From a checkpoint of a small spectrogram enhancement model.
Training: muon at rate 0.0021, 8000 steps.
Rows from block 8 of a small spectrogram enhancement model, named by matrix and row number. Rows with one number belong to one channel. Each number is 128 + 32 x the weight over its row's rms, rounded and kept within 0 to 255. All counts start at 0. Numbers have three digits each.
After each channel's rows are labels from the 100 clips, of 14976, where the channel reaches its highest value: "strongest on" is what is common among them. Only what is clearly more common there than usual is listed. The data: drum patterns on synthesised drum kits.
# convs0: first 3x3 conv (model.decb.0.0.convs.0.weight, 192x384x3x3, each kernel summed), inputs 96-191
# convs1: second 3x3 conv (model.decb.0.0.convs.1.weight, 192x192x3x3, transposed, each kernel summed), outputs 96-191

convs0.157:136136152115115126070121114151112147136132140107131120106114174142148108128115141125138124116119098118118149131121124139114134149118127129125117109143150151089138090108104125149104130137130120113135122114171156139134142135143149129127122103111127142119108140185141143076117115136105125127
convs1.157:111157143182141137154184166118112130134126100148204136121187124168081162128072134112090137088142126125140137164089144121091107118137128171178060142114132119149098084083176128071103130124133152098125125076103127093149176142122130141133098152134153126105123116114131175149107109130153156122
strongest on: mains hum

convs0.44:147122116094124097148108122147095123099107115126148138131134157127153144103137144126129143152099113153115144126110116138112150162147135078157102119104130155123175053154117164158122121136123099092088158132134114134112093167087156122122129097091155109147088111199166122118163152138102147125
convs1.44:130154145176137165186110113138153108130119191140171117105176156125061155141101170121143138155172101122144166091073198144159135140107135143162092171127086052163148205097163140063105164074168150121121150129108129141105167114118083147114100126123102153137113131108113203193133117137087167060
strongest on: mains hum; pink noise

convs0.121:110130155158115133114149127119140175152171160116128143130161114129123119114148136148119115143143145110157123129123123157126127079132127115102143135142137087140144185114087131116167121137127135140105126154147152097122147119159145120106119157155125123143189113110122153123121123123140160110
convs1.121:096113143129128151154099118117165140156102128084087168132111125102161143104154104122103126145081070205193067176155165115141134092141071135146111128117136095116127150132130116164158109156143166011086066217120137089142114123130129074158180102142108129130110157148149118165190144190150106122
strongest on: clipping; text has "clipped"

convs0.173:141154138146125124156159126104131154153166157144120153155157107136113127125132092141138126101136145129161137133108137125099127118130117144134154149110090153159161135153103152138163120089153124116092131159120162143125133143134011124131152120160138129136136092155141127108126115140179122125
convs1.173:175107118120082175091172118097095125154186104114189125078080147151120142125108153214174158142167139115127130133058117058086206142136119109115096141123197153126134110106117117080142142128115108089130123173109143077141163118081122143119192128108160081100216144133176097136168160126117157089
strongest on: rimshot

convs0.99:151107112118098068126125141131124109105121117118074142120127137129118141120093097143159117110091126096137098132128144107131127140123142110105112141148084137132162149137133159155149133133128135126119148100073095166143113163179063030151134142133159106136139091171154118099135118153091137119
convs1.99:147107132157165211095105122110133086149141121129130125140128096176154093104110174160094180112149093080150107104161106121125103101148120140149146155142204177117114157140151144095161087099202150126107098158134154180101140125141127090157100145180118181154094157150150106102168140150110102097
strongest on: ride cymbal; clipping; text has "clipped"

convs0.5:120133126107111113114110132140124134106112145113131119124106131137117111099122122115131126167136116165107120128096137141168135137132127141145125122165108140134162126114125128131141111139116130113162104150141122200116107154118127112121114142127106134157143157133119109119141157121124100104
convs1.5:131118119128099180076118064150082143140124135086087147185146144100135053139128160048113129132144144093125145173147184146118127109180159124104126089136160145141103092135166109116156133124063211093120099155103120129099213167128138147149094139106195131158171126142097164142139146169202115082
strongest on: clap

convs0.158:135129106106141095145144127130101135138138138131118130117136131128146147117125126124136149135134112132140124120120134135152123137168149134131162140144114125148146100138111132120133136141140145124178136165140129096177099125124129108154135122149134124137111183142125110132137115135089115135
convs1.158:124082086097139114118108140114093093135192108174108124150137125097138053120212131082067114082093169146133131137166175151134134086192139166167110180095187092139166106128071113100130090148143101163071131131144166094158111115145097146150125124127113131117125055153113144104101155118145143183
strongest on: clipping; text has "clipped"; thin (high-pass)

convs0.94:138114114106120084141136141129142158084133129135127141105158151119143135113135130133122147157119132157133101140133157113130183154117128119158131127159149144118171175156101125132136128139133135130103157111108143150133091162125048096158132149129137110148164117158126109152159136141096136130
convs1.94:158100139159164102086130121126113124103109139109143064174136134053183122120133161104094175166129127162162125093053154202093168156123119178123149139186150106101138159123088131158124157136058127103131102182089101134093168142108112122197114138135131146170136145102101160116134149129121093049
strongest on: clap; clipping; text has "clipped"

convs0.82:102136142139128150080093117157094114145127136118127141128114161117146105131125159113117130197119088129118145141122152113123121138128145119117131102150128125094117106089139122124110133124106104116113092102157132147105167131111090105101103150135123119115124102147128133124122128144141142147
convs1.82:118160115140134148143147081128101103131157121145139080152125151122221089153154100074133132059181109112160146111090187147170121148140165087135152144122162144168152156135188148160138162100112175156139115186104141097102187118093182131192139108126113179133162127082125152171164146112130139098
strongest on: clipping; text has "clipped"; thin (high-pass)

convs0.185:126141121138138111142137107114121092131130162119090142135123133130146132134130138127124130155171129116153161124142111124121116109150139153123152138135137108139098172139151137110133127145131112141163104159148109105149161107134112133113143111158122127137178159084123142123112127103140121142
convs1.185:128152124203119125105140131133138176133094171109146155098127114087111116176126151162116160086148150119122090095141204136126102106108165148131086170085161066134101136174116116098183125230109148079130091158161086090127089073165107143097162101091110146106126173135180163144118152087149140137
strongest on: muffled (low-pass); clipping; text has "clipped"

convs0.33:155153124154074150134176161116130142135143135174132149141153141144125124113151079147140129091136114130146129130137101119130103159123090133152142171105124134137150136179142153127129125141157166110129170120109105168116167147148221121115163127139123122132137106113137137137157134129156126140
convs1.33:127103123208050118199159137131174136129122175140049135171182132162193179137123126121166143094163143130130166154099152105097133140110104124081140107127157156098145127159149090187147116069104168133099105089106179100102151090124146091144127158134094135163123093132144107140138124143153159129
strongest on: thin (high-pass)

convs0.86:127129150148139173136127109146088116123138148129089137153121096142161153150138162118153121176153130107159142112137110118178129104117167110104136128147139128109099153116134140138116120111148122149145108179138086112146115122144181094136134120161145140124150126117134137130116124146179131118
convs1.86:119090131182080141187117127126162116152111143073156123117125101107116165214133168149108200089142157060090158077133213065172121076145165100114135164091116095135148112129162130119114169144108114094132104188167093160124085083198192107098092140154129089160054179122183181126191179078110122093
strongest on: muffled (low-pass); clipping; text has "clipped"

convs0.156:139103154109136097144149145112158128121128132131153122124134106125131154109126149144153120077122157097135112130152136169104109138112126132121130150104140117157143144159131156132159143144132168143139168141114085149150101126145215121126134120110139128127150129108124149143154170132093134127
convs1.156:101094162176167186125172118118134132067138163096119105109135095106111163159139068146133113114117142112149157133171202109185159152146166102135108137128157101189113222210108147140143087144090103122118147114118152072139099103165119174151112096072101158125148084121112145115099121094189109119
strongest on: thin (high-pass); muffled (low-pass)

convs0.101:110167152153163135137135132130127111173148179139118135155125153128137126143136149106145135117133154148140172138132138149136138152155126141149146143090109154146136123121182149130133126073135121141099135130184136108100130134111098146111138120151150131149142133148141154119112123146153139139
convs1.101:110079098119175084150148115159120119166094081102135135089169116117080093106146105065161147139105176113110116102093175128210055201155126159044165208166120117137093255154148097111118087136137102158154210228131119151134124142145132178157132156122199138157133116107085125160105123104143130134
strongest on: reverberation; text has "room"; text has "reverberant"; clipping

convs0.115:143143143130144147121112112186120146124127110119162140114140151142125131126124141119132134112104130129129144148133147131112120155141135129128119122140129156129134105129122150150107117180110134133143100109133181187122145153118158151152100130126134131141106106156141128120165142170166141140
convs1.115:160129159145113155083207103136095156177126159122110138085092124081122149119135152217156089051110134122116142150076154052135121131130165144149031163147153108101114103182167115172153161083125121095109127101134119140109148110149095082158126120106160149117174133097118136141139190174200091115
strongest on: cowbell; clipping; text has "clipped"

convs0.152:124110134125089101121127147169131132110107143128163131110129176112135140134128063130158141085123130104131131144132161128136160156111156112138128116126135152112145116140136101133095134150132110141130142122147143144133119127136132101152133141139123115136122125164135135142126155159118137138
convs1.152:144093123191102126140156162113147070115136182158122125147193179152197121100126118153128146092170189135116131078168134138163092110173099152098128129100173203072156197178154162182152084129130143133143104144162103101138101138142103103106104127072124121115101110032121178107077079111120074168
strongest on: clap; clipping; text has "clipped"; thin (high-pass)

convs0.104:146139129083171115104134098124065130131138138128122123108145137135140131110107166117116136144158102127139138133128103101118131127146134136143158126134118125116115080138137122146113127103136108109170115181164153084114120135094161151117136086137148125143105112144147102137117142141126133138
convs1.104:106138098101187149166122162158142122160222157143156139153120078080136127112181166117128138110160130140092140133058140101087149128146125107089134139093143139153106162127128117117114089143145155166177115160181188165148112055132113155135131166142166059091124186174118147106147191155141177179
strongest on: reverberation; text has "room"; text has "reverberant"

convs0.77:142114100126117093119129115135089105115111140126170127112117112132146141116106135120138125149146129099142115131126135114118100119109145136120149120117105095125136163136138142142123124154123089114113129169130105149132122113097000130120135117161134138125158093103145108111124172126148114104
convs1.77:100177143097168086131135095130069085063156087139131136124103115129092111180124122213123084157107173048097217129157108151239185123102164089124152089124149117178122109167117149164114148195095136095131168111141118162130095073131174104122122104061145142175148117101154114114162127194113120124
strongest on: reverberation; text has "room"; text has "reverberant"; clipping

convs0.147:127129131127102191083108125124134162167143128125179127126133157149137121125133119117127135178113106155109120137125164114148092125101127144121133118211137150106156098114123130129115127171121138123190108114153157171170145152160151094176121166114113132112109146156121120152168140134137137125
convs1.147:039139073093119144140133128143110132132114113212129153150065085081200117162077143090146133199106138211081122101120130124123141097097137090149126110131151065165108107098166146117150121149156133136115102170139152153109191160084084097132147087156133108152144102125081109169150090097155114157
strongest on: pink noise

convs0.83:146118126126117113104143164127114147128094137101184136104141111128128172116128116149134086142140131103095098131139132162109125111113144113119142143070113092114157151160102116118135142140108185125143171202119133135184143131135159148154110147134125126141133128092127136142152143090131156129
convs1.83:112157109167125130142120049132152141147115128121121089161155121164157155140135128101114149023092075153154129157171199131122128155129127125116142141081123123130123168208121149117166175118091170091132136130091150108111134110134157123120129109127112138150136073135056145170127155153206119099
strongest on: thin (high-pass); rumble; pink noise

convs0.176:140147137159140212095126135128134109187102132125120124161129165120117110143149155134145126141158098157115149127120135173132141133102124116155118125103150140107122105139162097121125131132123114138074161137133160084132145136155000192105141111106143116121108132130147145136118132088177136146
convs1.176:114139117123074140147112116130143081134119083151160071111088137100101104140123132144089147133136120122158195161171148116137171178199122128142099118085187149121101152101091131143141124098172138074122151196135079085151145155120145153105169172168113104122085121163089187171184086092143143065
strongest on: rimshot; muffled (low-pass); mains hum

convs0.6:113097147138113162104120147149134131119124113138094132119113123129140142149129122137130117107118150140136114114166147157124116109099111132117110135097129137096118127116119120119131157120143139160123143100105105093129131132153142129119125132119124135108128131133122152144129148135116146123
convs1.6:108149116083069171087164127122101110115147103119135176128169091182127150139128104169183075085097120110110103138139152137071146120145113111176174109115113143108146047141069113166138114111166053133133110153105176126143186146109091077135094170159156065160122169167145115112107051172133102137
strongest on: muffled (low-pass)

convs0.187:129142125155150117130128137135131152127151136142093136122129136148130139115136141126102120137126137118141121109143127091115129106155128138121152132129137128142132163140126136131134135138145141129114130110111101134117162133122000111105130163152122167136162126116115136123128138112135142130
convs1.187:153111125104081079100095142103184117099084116160176159165130088146114114074128145119099168148174080122183128159124144165045168144152108157128144105063078069092136105118115163125187135140087159153160123144155108087183130137129153163098115136119150148136091070150121101153137116099094200101
strongest on: muffled (low-pass)

convs0.166:113131143128092174083123138177097106108107129133099143111130151099129128120157132104117116164126109108138101132125166137126135120087136116115118121140157115091147152126089124133135132137132089119083141097101122164098138145110018065084121169123142087129145090148155116132138155132136122104
convs1.166:152140166170149068098135134123154081174099106096177120143096075116161136112104168118128139085134132105130151139144148092124132134049137117146150071116084136106105149069145195043103149171103085207080129131147088112182160166085120160099123168152192100156119102120133193132045110083120111133
strongest on: reverberation; text has "room"; text has "reverberant"

convs0.49:139086120148084162111109127112123087113116096138042128114108146131150124141141107112102116168127105131132102109138113116148120144121168146106116126096151132098117117097156148174134158165134100139075117077141157175098155140071016095113133131131134157119131118140151132126101202159113123134
convs1.49:172062107170100173130092148155100119112114121118146099148132152201162083114082137150112131146213082133106148113144153198134067080156172149173099060104155191125157088169153118173090169154133137133114150109142122111129125143157056150198126100187124112129137134146137110141077152152122154172
strongest on: cowbell

convs0.60:155133117104157098152156128099132118106135115143131142132156090109142124143131140141124133153160135121151158107121094142166103096142114134145139147129154126137122101158138126125133139086149142132117130181106115074160114138107145104131156107127148115127099108126154126134115102139108132142
convs1.60:104101130120140136107081119095107155144136117099089131114173081184133126176140130149092192115070152119080088144100169141171165105060121080134165103144053111162132131171131061145140070114136138189117108071107098134116113104102195151140110191133140147124088099135155122101069175139210132136
strongest on: cowbell; thin (high-pass)

convs0.43:138167128115135130125145108104103159139132144111178109142141124131107117092113134120143130137113117142114113126103102090101140138137108103162146140039078106146149102153143135116108088106111157113112136172140166107097115115094156180136141074136122141141129121088158095120114097132137098126
convs1.43:088176149067119135142110072123107127117104094117118099133171174126168060112150045113129153102167116094163200187141179102105132182083138130126104125107047116187123120183068115100130152111167079125165073102071084124112135112174170114145158147093129159092158148110104148102135172150131117134
strongest on: mains hum; cowbell; clipping; text has "clipped"

convs0.25:122120139143127140098148120141120115108128139109090140112129098126141152150143118142118124146142145133154122109156152140139129088102132122110128147168137130102135135109059149117120154112150144140104122096105100093155124130153063107140125131135141144119128133145124138149134152130123168134
convs1.25:157132135151087105113144121126132142139112140087152145110168131149149120151097168143056108056120205157116081173130140118093092057074111121166127098118137103128158108065164128097072127134137104199125089202104092099110122129138133137109143135134171125160068070121093153143083114148109070129
strongest on: shaker

convs0.89:116137128143116182116116120147095133169130139138101132141140140121143126149146131133101138118119087124131142124137145126134121135116138124117150110161144138103114100117116089135123136170126105127145107080151117146142147123135135088118113159135130111104108148142109131145135129116154125146
convs1.89:146114159166142095169133051108108152130108140138123132156154148115065108166157180192130159096119174101179064094102175117161147175141155109150076111098130093112100171169121118095139110078089156138131135112090154066102125087152104122132123141079098109158132109116122215078098141076158137099
strongest on: quiet level

convs0.120:116130146155137183100108114134103129188117147128071120152130120113150123143139151110104127169131105140132144128121148136130120128104139127121141119112121123109096113095126122117131130116130094127108095107169119112110155118099022118094122134137129111103114123121124146138126131119148129134
convs1.120:130071082170078119119098054105157181120032166108131154129089115130056171130122169160118190120121125139149098101146132120067153124121129085103111117121114169106162142176126067112128156093138183094130108136101117058098210116097122175147108142087155121144160188129083193102164137142154111104
strongest on: muffled (low-pass)

convs0.126:112132105128129132117136134183145124131121127142123121129132184117133129140133101140153131140125125128118122125125131128118112155131153120124151109146165142128121123150135091139123134172116122141108127179142109149140127123114061064125124143139140139144118116160132115132122120142139119134
convs1.126:152137083112099149155192181130101177140163178125149106125163185167115084056085117188095082021126179129094094105163136073109154104117131144114158195109132151165129165084183122146103096065145136135126099097122172183120183171093115101104173124160124167096158068159136195119152126109151121169
strongest on: tempo: 150 to 160 bpm

convs0.122:112140066127116098108106137128087137089143115117100129091120113149121129093135118138118134135132105149101082079137115107140176136129130081185148108102106122103109107119110121105123113165110138097083143133099114118119168124124091150074118170128124172112137131110106099175108174060118141139
convs1.122:117086137134126164116126154119137143150136145092208103083151100118191170051080115187130125156192086126142099124183121145089127063049108154154124124114141199181129171123113096095155093132183128136143089133184148113094184134210144099137127066192128138111196139107155144155102126197076128159
strongest on: text has "noise"; cowbell; muffled (low-pass)

convs0.129:131137133163122158100145123167139159162149119112139156160162139140123141140141097142144116119168118127147135114123143157152152075103131147153123131179146142119117139119092129113127149117133119129151119112123150118156140109209129163127119119122120124143117132161121154121123120101151141114
convs1.129:143158123179138144119103182138076119168097138119184100113092098169139156092160105141171111055147139108144140115125187090106136118144119143206126163137116096125120100070122115123111071148145171129120140173118104123136156195111108176112059140126184176143082170169100108170127104118136146187
strongest on: mains hum

convs0.116:129145148114135137100117119113091142142117129111098156154147132149092113139126165129141120110132106128132152120120130138132169137116150105147135118142125095112095096128191113110113103134105118141128098153178144070134099113138174171106121131100129120111088151101139137160137106076144152135
convs1.116:168096084154145124180120167124126127164204138107173108151075137152089113108128141121070099044115135095109117187140146090179154127147172116120053113152184141136116195151129125169157083102155077124145094171127109174174142145179209143105073176138185164120138140182101079134052108098179113111
strongest on: open hi-hat

convs0.93:139099099088130122127112111113163089090124096087161114093103092125112122128133089112113126128120150133079116096124101147135178106164113118153114116106125138123123082127097141112107133066093136123110127145107143116106111117100174210109090105102112129119104133097102122137123135110086140114
convs1.93:129100153125187186176134051092113091142121181130143077125117141163121080128077144128132165095058121058127160140193157117151129111080147085174089093089166159178106180160152157123172179175119187075105107165081143146152119105150121147113159119083191147104117168146166133151080191119141118113
strongest on: mains hum; thin (high-pass)

convs0.28:152126133122148155127156154131121173126181108152117125132132111161120150127133169139142123137148117131133131125125115136151124156111131146151126157131096139123135094147122130156139122202173179127155168131120119185138111149145137126130147156126127169143099143118129116117151180171163134119
convs1.28:146110100136160143082164087061135135141177177124075116164140142110133072124097091137080121043157166102106127201136197076117118106101141128188101133125154124132079140092163112119094122116145116115133095165104114127137156143145077090112159133152124105155137147123148186098097183174168138137
strongest on: tempo: 150 to 160 bpm

convs0.92:096125126139150129139112132133111079120136125125092123134102116108131103150125167126121128153074128104091162118116139116105124141123129095130112119084115132124099152088126122112120125144116120132097125088127059132137097106126079102131097142120118109138122119126109122134105111139094124126
convs1.92:129126135112084110132106122093154116078110119103096141146145109138101196136127109118136136170161130078078062132138173186097099198038119102091221071150173132110117147152127179113071085058110118164130094081172099123116142133175136124115140134158125138176131104120125111128188082092121131113
strongest on: thin (high-pass)

convs0.78:111144121109099122133104102115125080119094107091192174148131106114162131147132097109137150096137112099150160161133161098143145149121169125135129109113109102116120093116138216151118140082106078141144086145145122140097098129067049124125107112116144107121101106137161105101160118150140169127
convs1.78:149138118138166136118131076126163133099186134097131163111120097194126098156118146255083128112073141116125133156104067137255124092156149137074093153139133147160149180154087161129177143128128133077114115058145097140144112119124161137107108168121164103106175128160180104140127194138145169105
strongest on: open hi-hat; four on the floor

convs0.24:100118114141116118131118138073138090084152111138117129112133110134113118106146130109106110126131117122138089105131114117108143101120125126112105132077116096113127128122169166104141122075126120134057125099097138125086128123105052177115158138105126158115140100068124123136118141096124135148
convs1.24:165122098205050214104114100110158069129081156136135108122127135189118088108146097184120168060108119133175149149103118154137152180091151137097151102125143166115130105197140142112172150076094133123140169141099098092095076159136106106165137130118109144200093122137177150107135165155101141134
strongest on: rimshot

convs0.148:139121118080096085099121123123100111082096103109128129078118122139130148135077134122148117151140115144124105126128107095147139133111150122139106124169121123086120104123121145133096131130122119107145141166094127101130094135122191144131129122115135116141110118139159117115118119144101147125
convs1.148:119173129160139133189128143130140141145101163135132170119135112114084152125139161097118165221142089170122114113092121128102118094080131158127078075127106183102097135097110139144071150161164109163102140145200110105171120106110096112159120158078149162181127160150137106108158099068071103103
strongest on: muffled (low-pass); pink noise; rumble

convs0.9:121144135154132152155133153103153096136152148160114138146145105099121106133153120110098139107126134105126153140131139123123115106131110129115139127115169118146117156123109107149153125092143105135071144132148107129083153123115102143115141152141149101110150082146147134137132120129159139141
convs1.9:113155120123140131057112100107105159112154164132087108204159131089186149119137083113120080057140151111077126064109169133061136141120119079117129122108086188135108185101149077128103127137131175162166118207084170132107167104117153128155157125150066093181133179064121166133125168159186112106
strongest on: reverberation; text has "room"; text has "reverberant"; clipping

convs0.107:107143110110141111143097104129127085155090121111143129150127149095135116134143194124140138121137128121119170141131135142169153162106145102151134093132169114149114107101169114158131131120117065147123125163155130108116120144114088104112102115104147129107104125168137108118113143113140153146
convs1.107:140127111106090128120113155157118123164172087067131164120121224097110151147168136089128162101169211133140149116155130159144084163138119141138145183109140058168166097106175125161123130097130081156132112189119043100112167136124179070094072138125093133101051125135131147093070113128119100131
strongest on: rimshot

convs0.52:105112106071125128050117100166080088127129122098167118087106160120131122105131098130161123141136099127118123119128127130141141149152154125148139115114079111095105022113138119122084133129121116122117124143183125100140122116103085097098119100102122158171070141144115113138092149129086145128
convs1.52:097098156135150077129137145125080165089196116137123119115107121137188161104152178166177150125190159126160090088196052079140116199127125125077148174125175148072155119149146125151086086132170077197141136167130150161136112147154066117126061097151155179142153092139067136122109144139089115131
strongest on: ride cymbal

convs0.62:136096130113120103170105123112128094092124096136101136106104105150126128127121128115134143125124133148136114146135150151161153159116134143153106119162123140130108118108111150135153133153127107126161106096112105163110107142142079133073117158112145134110124126147129124169161155143105149115
convs1.62:154098120209177150134133156128126128134163110132124115129127043176148138100104157135139142124190133176149171138130147190187186093118128119143106103116155181169116104181096140177141163135123128095073130150128127124047107184096174154102198115128054124073126173147138196115105083143118147111
strongest on: cowbell; muffled (low-pass)

convs0.71:138108102113105102106116136127100104077099126123142125085097115117157139129132099123146119143092116148102114113108137097142148111145135120141130144087131151104143123125096156129115136126116142128098138126126158165151139121121024162142124124133113114136141132153123124115134109127110125120
convs1.71:125070132054089125142156146085115160139098134141125151142163170086103136125132117153076131082121141204135055143142167137099045170213121204123129186179134137109140179124137150122060095143161090120143143148141121184118127100119092127183128087175166122139169168142112163166161158159121104130
strongest on: clipping; text has "clipped"; muffled (low-pass)

convs0.51:120129129139130137127116122149126106132105150104112126134107170141136100105144149118164123205122107152125107145136149087121149164134118135163146131145094133149159152136199198120131137110099126108151118134154105161132152160117130062116146080139120114159168121130133113159158135139121108142
convs1.51:156115159162072172084136119084066074168115179175126143194170168125163137178104177160112206086129186154128086097086113157142123168155115101160129106095181145121153098133157122098141104120148150152160108130118119117114163137075083128147135132147095128107134048114125110118158129148149120113
strongest on: pink noise

convs0.37:145135123143152119167137136094104105161129142100103136166128112132136122125117165154137138153140103112126131114119114145111157112141103109123138127099100113148159129161127142105160140119121143115106144154147098108135132121147073146129122129145126124148121133118118137137121129126143132131
convs1.37:117129083092147156075098140182175105121106114106144133137104164064141110116150089121055169124086169143128122210124095132192161133113124143107082067095185121156124098150189142103166059120178099135122092126087115083107215144150201106101112153106147143099130131176151094065151174129188132123
strongest on: muffled (low-pass); text has "four"

convs0.174:135128147132132104157165160151148130135155161181145145144151147107147126114135129136112147156121139118154134126121150116124119129153101133126141156162126147157165160184117134131134136129160149128138150129139133152134138132152146107167162128155136099133166133144125136171153115147135128140
convs1.174:114116150093078122114086115192138136131136134123103103110134118177136111115144117085094131137092101143136141118132134138113101090098116136109157195129115091117131195084136139126123059121091186190076085157136139121204052142160150177105119138136127167178107176145158144169190120105177143142
strongest on: clipping; text has "clipped"

convs0.57:123155166134097155134130116150070101132125154120028112141109140137134110147141063140146139081130130116141163104121106095125123103150111121108145151112098132113110116129177147101115124086147153127107140136156080120117135126130136107110147124161114153147118127128133121134116123173162119129
convs1.57:174126128109115112206146151130133159125115159148186123132171154120123147110119104136153107109165162132108218106085104135122048145178143120156131086132100101172141057134110169139193132125144124099139156177115091124118088156122143135108150238137132127073107188083112145091094125117129120111
strongest on: thin (high-pass); clipping; text has "clipped"

convs0.39:131141126142112117173129136127150110121123168120123133166125138140130132126136116127138146125130138112133130127142124117147145137143142119145139127143123138161127180140121147122147135126133125127155142124113102126099144117128203121126140132153137135133191133151137124145131127138147143139
convs1.39:145110077117111149187157087138079134135130121122140113113228134133150105146140159117191164090126192098152076080131217145099167141142123141133088148129128135124135192128185101111167176088120102083145092132122111132087181119122146120141154146136094155123125202137136156146218138127161092110
strongest on: reverberation; text has "room"; text has "reverberant"; clipping

convs0.63:134115151145102166050124121140106164156111125134144133128146187147106098100151085121126109150116099156132117134132146143126121112124112141134113127176144141104161093146161156149084133126120125100097121143142159164109130146137092111117145105100131139124100103134146121126147135097109114140
convs1.63:117129165138116132084138091105139079121117179161060167124136123091178112160130150127152169137104139125147102114131112157159107197162171128150101137088090132135093121157144128108082118144128140199119159121147080083154110104116048151119053143122190144126156086151160164166132173119137152090
strongest on: ride cymbal; clipping; text has "clipped"; muffled (low-pass)

convs0.79:142145137125122117136148134083139111115127137134137132111131114117142158138124104129128147114158148114136135119139119135110108097118126127129138133097124130133129144148128126141142144121143137131146154118110145082150128135119146126133141126137142117122148144113143152132116119128126142143
convs1.79:133128109105110145160141154145116066114172040156118107073162113150119123148173138095123117114155173133093189128152092137145139049138129194049171112127097143113159097163090183151110126172110126086137159107134119118172048130107128086144148120110099088046103201133137081106144086144149121136
strongest on: clap; clipping; text has "clipped"; thin (high-pass)

convs0.131:131136114130090168148128142152142126125129125152111141166119159140110126124144043126147161112102156156139130133131138108147159161162136130161132129139143159161150119145161146164105119121144127133104143167153144132110108147142083205120139107137148147143126129169154097124122148157147122111
convs1.131:165081110124151227157138122129153107132152120134137106118074138160114126147093093146132144184083152153126141169104169179170039185155162102067125062152142130141141114152076102077115129073101138115093122148134135115040086126113118165098156133096109092050172163115106084112121120123124179132
strongest on: thin (high-pass); mains hum

convs0.35:132119117096114155078134125141100129108122106121099123102113131146119128118130124134138100151122081129127103120115128102119117148111141127127107126173102126080124083144119118129078102152125145102151134119130106108155122137153210075122129120104115135120081139134130110150135112110129127128
convs1.35:108141123190133090187150113131159107112160030128186103135092104136180110111133083113157080125145146150085185126116164099196048107071145085123125128143147081127134165051157147120074076131166125146179123127120161156143081117128121109113161094150099176138134085127081108119107117102107139160
strongest on: ride cymbal; thin (high-pass); clipping; text has "clipped"

convs0.159:137118113105152088151139111105127123122135111131108127109131129139129131130123133142110141130142134138138144122127115114132145117138114141134122144133119164136145099145115142132115142114142123120124135115139113093125105146120113146136153104120136141132114144158130140125116108126096133139
convs1.159:139101101087161082162114108140150083134142121132112127121166121088137083091134069132168118082112221073124157147167143181125092124073130138106135073177091106169091185137139147129176115129135086158098147124110135165113111150125146192161155089061151152113165136131112162187096093093119109151
strongest on: reverberation; text has "room"; text has "reverberant"; clipping

convs0.68:131119126112125093132118123114125087099093123073119117129099105121123134113116109139138133108118123096101123120134113129127104105137123106112112127136085104131128100131118132100120128116097153125184139113098094109147108109143255088128116102103127118131120135106123122129129127113096138114
convs1.68:115130120140107107182161106141099132114136147103132116127138119081079173149123134127123173085113000129137122162075151154143149100114127104155140168115111125120127118117193118080096116088114146153117125088099157077094109102107087165132085072113109138129212061127124142124133096112107106138
strongest on: white noise; pink noise; clipping

convs0.181:134096091087129103104119136131115139098124090150129146117138128127119128112111133150118102145110103142124097119119137119153136120128130113138106131165135128128137081144112123117105123174122130115171110113117114120165102126149212104163132137098113133137089153149107118158137116115100119122
convs1.181:104120081160073148187106168075179085166176128180107118110150138150154176130149056174134115132112096152112136187125176103089172108141129105127109147108106178111121130138157071215201084117130205144093141150128130093116138160140148146092189142112160146128110182136173122193128130146130111137
strongest on: pink noise; rumble